Weights of a small multi-label audio tagger.
Training: soap at rate 0.0025, batches of 128.
Rows from block 9 of a small multi-label audio tagger, named by matrix and row number. Each number is 500 + 40 x the weight over its row's rms, rounded and kept within 0 to 999. All counts start at 0. Numbers have three digits each.
After each channel's rows are labels from the 100 clips, of 14976, where the channel reaches its highest value: "peak on" is the class under the peak. Only what is clearly more common there than usual is listed. The data: melodies that start on their tonic, played by one synthesised instrument.
# conv: pointwise conv (model.blocks.9.conv.weight, 384x384x1), inputs 128-255

conv.308:503511529487500492484523478586487488525423489512491501551477481454538445510460483489478541437555523535482528473439509442467528596517428472492567592504524498457593501469458517448490488605465547467446502520484531541508484500532473574500508492555478487488513494437560491561485469497495450536446485382586470526498534490517461437556457450507488435483457540432431552516393435514501474490460
peak on: no note

conv.185:482561384491462574578481530545474469515553445487462473525440458497507454457476524478491528498526493460419475513485459525521464517501475511494454461559502551482517550470544491459473469529507518508511548405473471537481543508519463396467490525540526543486528471451500491395538622464513471490565514483492521590575448500542516507547504539530461471511474539508519465555467537499418522494506
peak on: G5

conv.142:473529532500498503494459409503465557558541533482480471495487554567500577569395510411501489444530507507471486497398572509482524484490554498503539449501549539481465500464485433539461567463551484550447503502550482431536439486563481555446496493496473499541501479495501461546526554557538474515494490434538560479474551519512481444496494482444505488518547515433469550542474501505474469536513
peak on: G#4

conv.35:507535507612461569475491501453553510482519509492515470447475492535456478498466574445435466504505497472472501503442525533451527483487553497528495532507494500477586541571486522485435522483569483528553464468459477472485490497489453542612507500517542526486537477489453511473471526486426502460486480553508516518511489488499529497561488507517485535470534459489577440529550488497554525513527
peak on: G#4

conv.344:522492471524535454588453494542488548487460548463542500498457418508546529470528527474563485548565421493410473468534479474434577491526491479541514562486498493533462399540554506556471500494548506483508508521516535511473511521487492530522512526460595476577500523520476437514494562486475461477499533513450531526441453506469494452518537446546508449530496508459490533404519484473463507470508
peak on: no note

conv.127:469513521575488414594477523471480506486525421469523538452519509466479492531497475483516533549477456516531595510546523512451473570531555552538539451473449506473585489469545495528446549476581486502426527427529469465462465507511553485536457544445522532505579553446528518418551491496539392501519513457571519505503470565506499464507474509438491434518471479496517493513461478467553454521452
peak on: no note

conv.182:455468548520527524534496486443481483521445506561464490477519585493540471512453487485498575552470519505496587545475506501460585540429486601505464507484464469517561551407508455468484451459494485487511510499560482570450513526461511521534443583555497450573466489488437509485508480531520491492520481528451534449533526461495492520494528528490479512504533510496503554448508484490547458467475
peak on: no note

conv.337:541496519507461509554454584508539424453433536487502478520503483458510553471494474517450523543485469552576526558448532498478534533493510518524455511454478484553541584440488502435509472487506556589497461489577490497492509501487425545546545423520522538510547405466528542458442537441511511507484502519487476516503495552551490495557511536445560491484549567507497475535592520516502540609531
peak on: no note

conv.239:481492513435501506518529440505472543504497441529501473534493465446499424475527490523532501529516497365589422478562513460531501488514536497520536507503416419483529523542535463461528484458557475527579566473480541512472555485476509540454480491494465461537522554475566495497463482484490461573493497496471531543505519463537489471516504548474524478553529505451491541479487451516464522549506
peak on: no note

conv.204:466541533438577481509461507439464474478447493564520444481504507464490555436509561451511451482497498516470494514470476451499445557533550565468517502510439459478545494522534496471502467524471515474452502486514519458458454523451506495486516568557454462527495609489541510482546487509512595592474449511509475498548502446443476519474552496538452535547450437488547503520482452520470476500567
peak on: no note

conv.232:556476425469499510547433481497448491510594455551464491489522491522506491518477538477486487467529511535536512452513471577476540504507503545492540526488547457468467413470523444519523508484561461490482573435527532509507535494472501500463485525558467500480477486520373519453514403526501516546456574498481535523517444472528517465434500447483472480528543458526521526490554540428478623511470
peak on: G#4; G#3

conv.121:493457548500449509445520460530487498441520482531454544501512513517498592437488552492526519474456461482539553567509529491539595557430471548515507470571530510500562490501442470525478511502543492468523517477444437515498431475478454456478491476478518529511512512431537551558523535517460467491530524526511455478428545545476617496530534464518512559483478445553485449481486497421450470524550
peak on: no note

conv.248:535492523448518472545479492520487531424462523531480492541491513517485560477433540551496527544512472504540534556425555493506572520486459529511495522544457524469528514534500480514459432467514473485499556462444467426457530478495446529532555483447534383536528517589461550518509395491585411547519450508571454566428495528474535486483512510444416516518477490553496447475431475533474505517430
peak on: no note